config = dict(
    encoder_arch='mobilenet_v1',
    encoder_kernel_size=5,
    encoder_widths=[48, 96, 192],
    decoder_attention=False,
    warmup_steps=630,
)
Rows from block 9 of the encoder of a small spectrogram autoencoder, named by matrix and row number. Each number is 500 + 50 x the weight over its row's rms, rounded and kept within 0 to 999. All counts start at 0. Numbers have three digits each.
Before each channel's rows are labels from the 100 clips, of 14976, where the channel reaches its highest value: "top examples" is what is common among them. Only what is clearly more common there than usual is listed. The data: short made-up English sentences, spoken by a formant synthesiser in many voices.
# conv: pointwise conv (encoder.blocks.9.conv.weight, 96x96x1x1), inputs 0-95

top examples: /ɝ/
conv.38:428424468508515466531529511463477354553470497461500433504477555461510545513499505522506528514461308537452452503540452497553465495479494484538421495506400483489510502506385536471512433510518414455461489515468569445517496475456516562468520481488529559375459462515457498466455590346528504462

top examples: /s/; clipping; "this"
conv.11:503431444479514502536487546460606323545501516514512449553473482455568513482520445449499598512594451437552414525460528586527445477468471464521505525431472481586530506493481555483513524554519440455489522490479494428579503470507510608480507535548640579457503538472488509412513470403492474535

top examples: "my"
conv.40:480472519451543411515541470440514477541467491421537473496466533459473518481556448489495567431492426410537482418481487495519376437387548508505466538450487622542488541521439488475468504536471452454461454509416436453530458485426417422437512502461516429471496527494527497521463531381421506364

top examples: "where"; "is"
conv.0:452444588428507526562512526349535426494544482544490513483421466424474510487462525515498506447519403514486508484513415571516341497455431500484471446538504456522415558461493478574455455563448523445442419502499421431491447454545527377518478458504462559460482477477467463476559480438505533472

top examples: mains hum
conv.3:509449497405511527530524593435605498480537393589525542522454388501515520500498557569465520463508466489535472547513458501501462466504495399461514465469565535526454601368461480517512527555526612495474458482551512467483453442551538519530495454569423533481505492425409495510543361450500534536

top examples: voice: low voice; clipping; "her"
conv.23:561477487511471487499534444535514509480424572449442465485501474455472355467517509453492476522552562481491510579492550518421488519371534557547464477527597536394521506469520528521433506502411572501496496483557588450474500606410563435418508492478507510546476620421563496455469425550522518483

top examples: clipping
conv.87:574532346487439445456503519490527483444540484502492495559555420510548470400514560480464517488505546484529524599476511484432508515424509435490506487464507487500480527432551534415525576496498579491551487482479560539430468513508499730484530475528442505550542545426520470467585442508544524518

top examples: voice: child-like voice
conv.41:488529507443536457465475500533466472492525522577481530510491440520510418457509457523457485520513492598516388531511475453465458480582546506452424374438469383439545479423490526518495538411519557427526502536540487527475510526522605520476543467496529681523527475491453399474535493437614482503

top examples: /s/
conv.37:512510653451530531481478491461466491454444501478491561454492482497449541498509503562464508473443437507554463408505524430480433480548600529403467391451534475497493444513498447641502441465377448488518492564516395534468483490567575473451514485497490544548534489503520466648468478539532478460

top examples: clipping
conv.4:452508520545429488561496518486587522482486508511529536524533534408557504430507534514508455416450409465526578484517530507497541553416507431524537445561537440521485468439517559563574463570509512554633464497541515478490450542480523604524537424615476577522545430508450542556382518558562450446

top examples: clipping; voice: deep voice
conv.10:466534588508536531516441508497478517503400492481552517537533468572453512623485486514536440525386466564515531472526527509451468556651465470478481529514547490450456461613416521549586418526490408549539556523606462496459529539488550472533465503468473511504499376447468511549473517553498492397

top examples: clipping
conv.91:480476501535643522486502495510412428584531519501560488527486566535514549494500469480518502506525472478524433505474588539525503497531485496486459580479468494534543467657498501505521483438500388488479543507505494481630599531492487590468566619478608506464497485581420534511411601477508466508

top examples: mains hum; clipping
conv.85:442519596474554522533492494436423577396515516498484468483493467556433507509489597586499397506406545570425483424518501414518532514543512495439482500492465431421475476525558378569457421509557522477509550534508467637452547472491488490469450555474455495553564391523470524533476490523484524457

top examples: clipping; voice: deep voice
conv.75:606454374521527505515521479542494495503457545508502502503451514543507487510534444473577501439571481526566497554476440552536522514432604481570461470540618417528535444453481579475501574469482467593460520555468426478535539561427564652503495523491497525485503461414507445544495557561592462464

top examples: voice: child-like voice
conv.14:398517541396443482522479492513434482423510495493409528539654477525475456429523512496407541499453500517470470417523484489510498534724410529486505472485448450507461477513419460538428433508559514437519513561521506512454515462519472450462521536513497561497521496507434468513455493419561526471

top examples: clipping; voice: deep voice
conv.21:474448404533512588534427493513496464466458433507464462464407490535472520488516449467618517467490497497528512477500510554529465538436434372500528469628509475569444493500535526433591426501498446606466547524500430482527503453468434489576532502505550431448571445496372515496396522528544465485

top examples: thin (high-pass)
conv.58:466571444443559462548484516595428379526519523527496494483499537546492494436498521436540461455497478521409485498505458457441533392530460493458451512509494508456641432564533535459486493470552430432480540514511550610530500486487496526488430485379516524454513432569484472415393536454463404466

top examples: clipping
conv.55:418497421468474551499466502513423513529512543491514475591595558532594514426502445450497508540428593490424549479507523522457561532698397513543507552514465482473543450539481552438472503486541452492563522554443567489512484483428428586504489513504496446480614486462441570466480508487481471498

top examples: /s/; clipping; "this"
conv.90:561478426535500445488444481430511398453493553474584573610515437519475460485510476529459537431572450507661448495468532453508451485438551455491545435457594471509470460469502492497463545466417444458554484583522496454546517511427500514515474527463523620516468582492489487545472506375504434463

top examples: clipping; voice: deep voice
conv.47:352481348565457542476509509561541514505446507528482496495530527455485455397507510523572513532532478511518542506486456548548423595468496464625535510623559513546524478515465539474429516504526505608536477523537450527493496490551422527604500472535524526489550586534457547606475500524428537506

top examples: /ɝ/; muffled (low-pass); "her"
conv.28:525515505414469497495454559474499498425458508492470491503469398501517436441486540502347494538441472497438521469496419447408490507514477470448453407471462515462513546369526469477502548547518672507520474503450522519435465511445535485453515446549444480534482506441548499456562373518530594547

top examples: clipping; voice: deep voice
conv.34:470619461516470524499408431599473531431497474507493509471515495544481509430459444496570491548430571543411514495487453460425575517458420460522481455599527414453560481486492542436508448426554529529502481521577563487484491509435496498592450446462494573522520365534431502523408498580471460489

top examples: voice: deep voice; clipping
conv.44:473398479501591528487581604409554447523532511471565477565488569484524481512469503475447500430526469513633459526525603527519447514450490524495528597462475488636502531542501499489517488525464399481453547474487506498576611491525473544495587598499636508437478476497498524480461499459515464481

top examples: "where"
conv.7:389459521485528445489503489418424358524456519432498454515474615465491524523493528482514494551513467507428450470534463570520459461483505506451467520449432523496503492535424524493447395492521353433428496472443549503495533502436489453436488515504515512430414446530490497438504612364483537482

top examples: voice: deep voice; clipping
conv.19:443503499507559476442560487526456501507532533524458361526549517478500451538409468480517453543589534652518556566492514584416457433498587512409373495434505543473509508478508528451493506441529492427465550494568509545444528523493630478370462540458535480495490466504524470463498477548487524488

top examples: mains hum; clipping
conv.18:488590528488449476472439500472468564403504481503402509461511385523490471377495492473515456517442520491402573477526457428401524506496515586486499428487494498487517500419603492501498597489496650495511453512444560527417392529482531481489499469491467483587503516444569527491561434548540526516

top examples: clipping; mains hum
conv.16:421589460508524439523452478498422508468507554568473642566476471544485434430472574480522554480524461456461528563558516557456517505459483585559563416523546433480486450487590535499521636461455515552526487472538493505516510512452493484546555530491481544546515492496385497437360504556542431458

top examples: voice: child-like voice
conv.42:484479494488507502507492509490481487449482487492490496494515491499495452510468506505508491511488497496516453487496487496530500503490504499505502449504494242498502508487493533509478462526504508500527512487513516563456534515503483515509530499507540691540480483493482366510490503509789515509

top examples: clipping; voice: deep voice
conv.32:467427506503640490488510497492433449515467493465566442458474528481499476526503483426486495495529445491516430485513644566537503504507522540499520553469473545524496480625446520529478453448479411465508578523491481503584606478467519488513581643515671447483509478551507504508455562460480427476

top examples: clipping
conv.17:567514512480494472513499500502498500525475515503467526474537464467494546500544509480462509486514519488565559506490527472524522503444511498497537601476556652507473475491563514489542623508489502499510490496508477432523455522493526453496478509476475347526531537490552755516473490522319456478

top examples: clipping; voice: deep voice
conv.57:603442546588508495486502494517531395451535484525461454361486419477462524547532453562462484550537461504585482572515602457514493535436574506426431470465543548466487518534472513448533522476406437505529588486552410489501447520650593428500505521447550527463478513490526463472477500539514438490

top examples: clipping; voice: deep voice
conv.71:501480520532514556524453478546522540482509473482459489506504473504465497558557526503536513559469527640442480540510502506430464603422473480456403537511576552451435488529520548575510524528515518547521562508536449478451508517462579484502486536512456351509558283488518564586478497572458506546

top examples: mains hum
conv.68:360527534418528458489456484468478506443530471553471525497464506490511460521502485513466463486474496524506469287527521514563495467519484581423443458436427492542485531495541444585407488462511550415465508507428515550484520446510443330398517497463493532505466446503467532481530514465449550485

top examples: clipping; mains hum
conv.95:447470455483579515538473610503598403522512492470496497527525526523529502531511399358480515537521467374590469509460521509463507462513468391417621513427467501563466500507519521451492523513520482471581480455442548502579523490588508566524488533529547480483486502499524501362511518399529476533

top examples: mains hum; clipping
conv.48:413533441435463478492477509435422567447545549466469507580524482478518478407481534494472527489385535486350556417464440431447505503610462514517507416508458513461486487505537445495494490497493524499572450507441596566465515566425445422454434454492485437583592582526473488511534471518537533500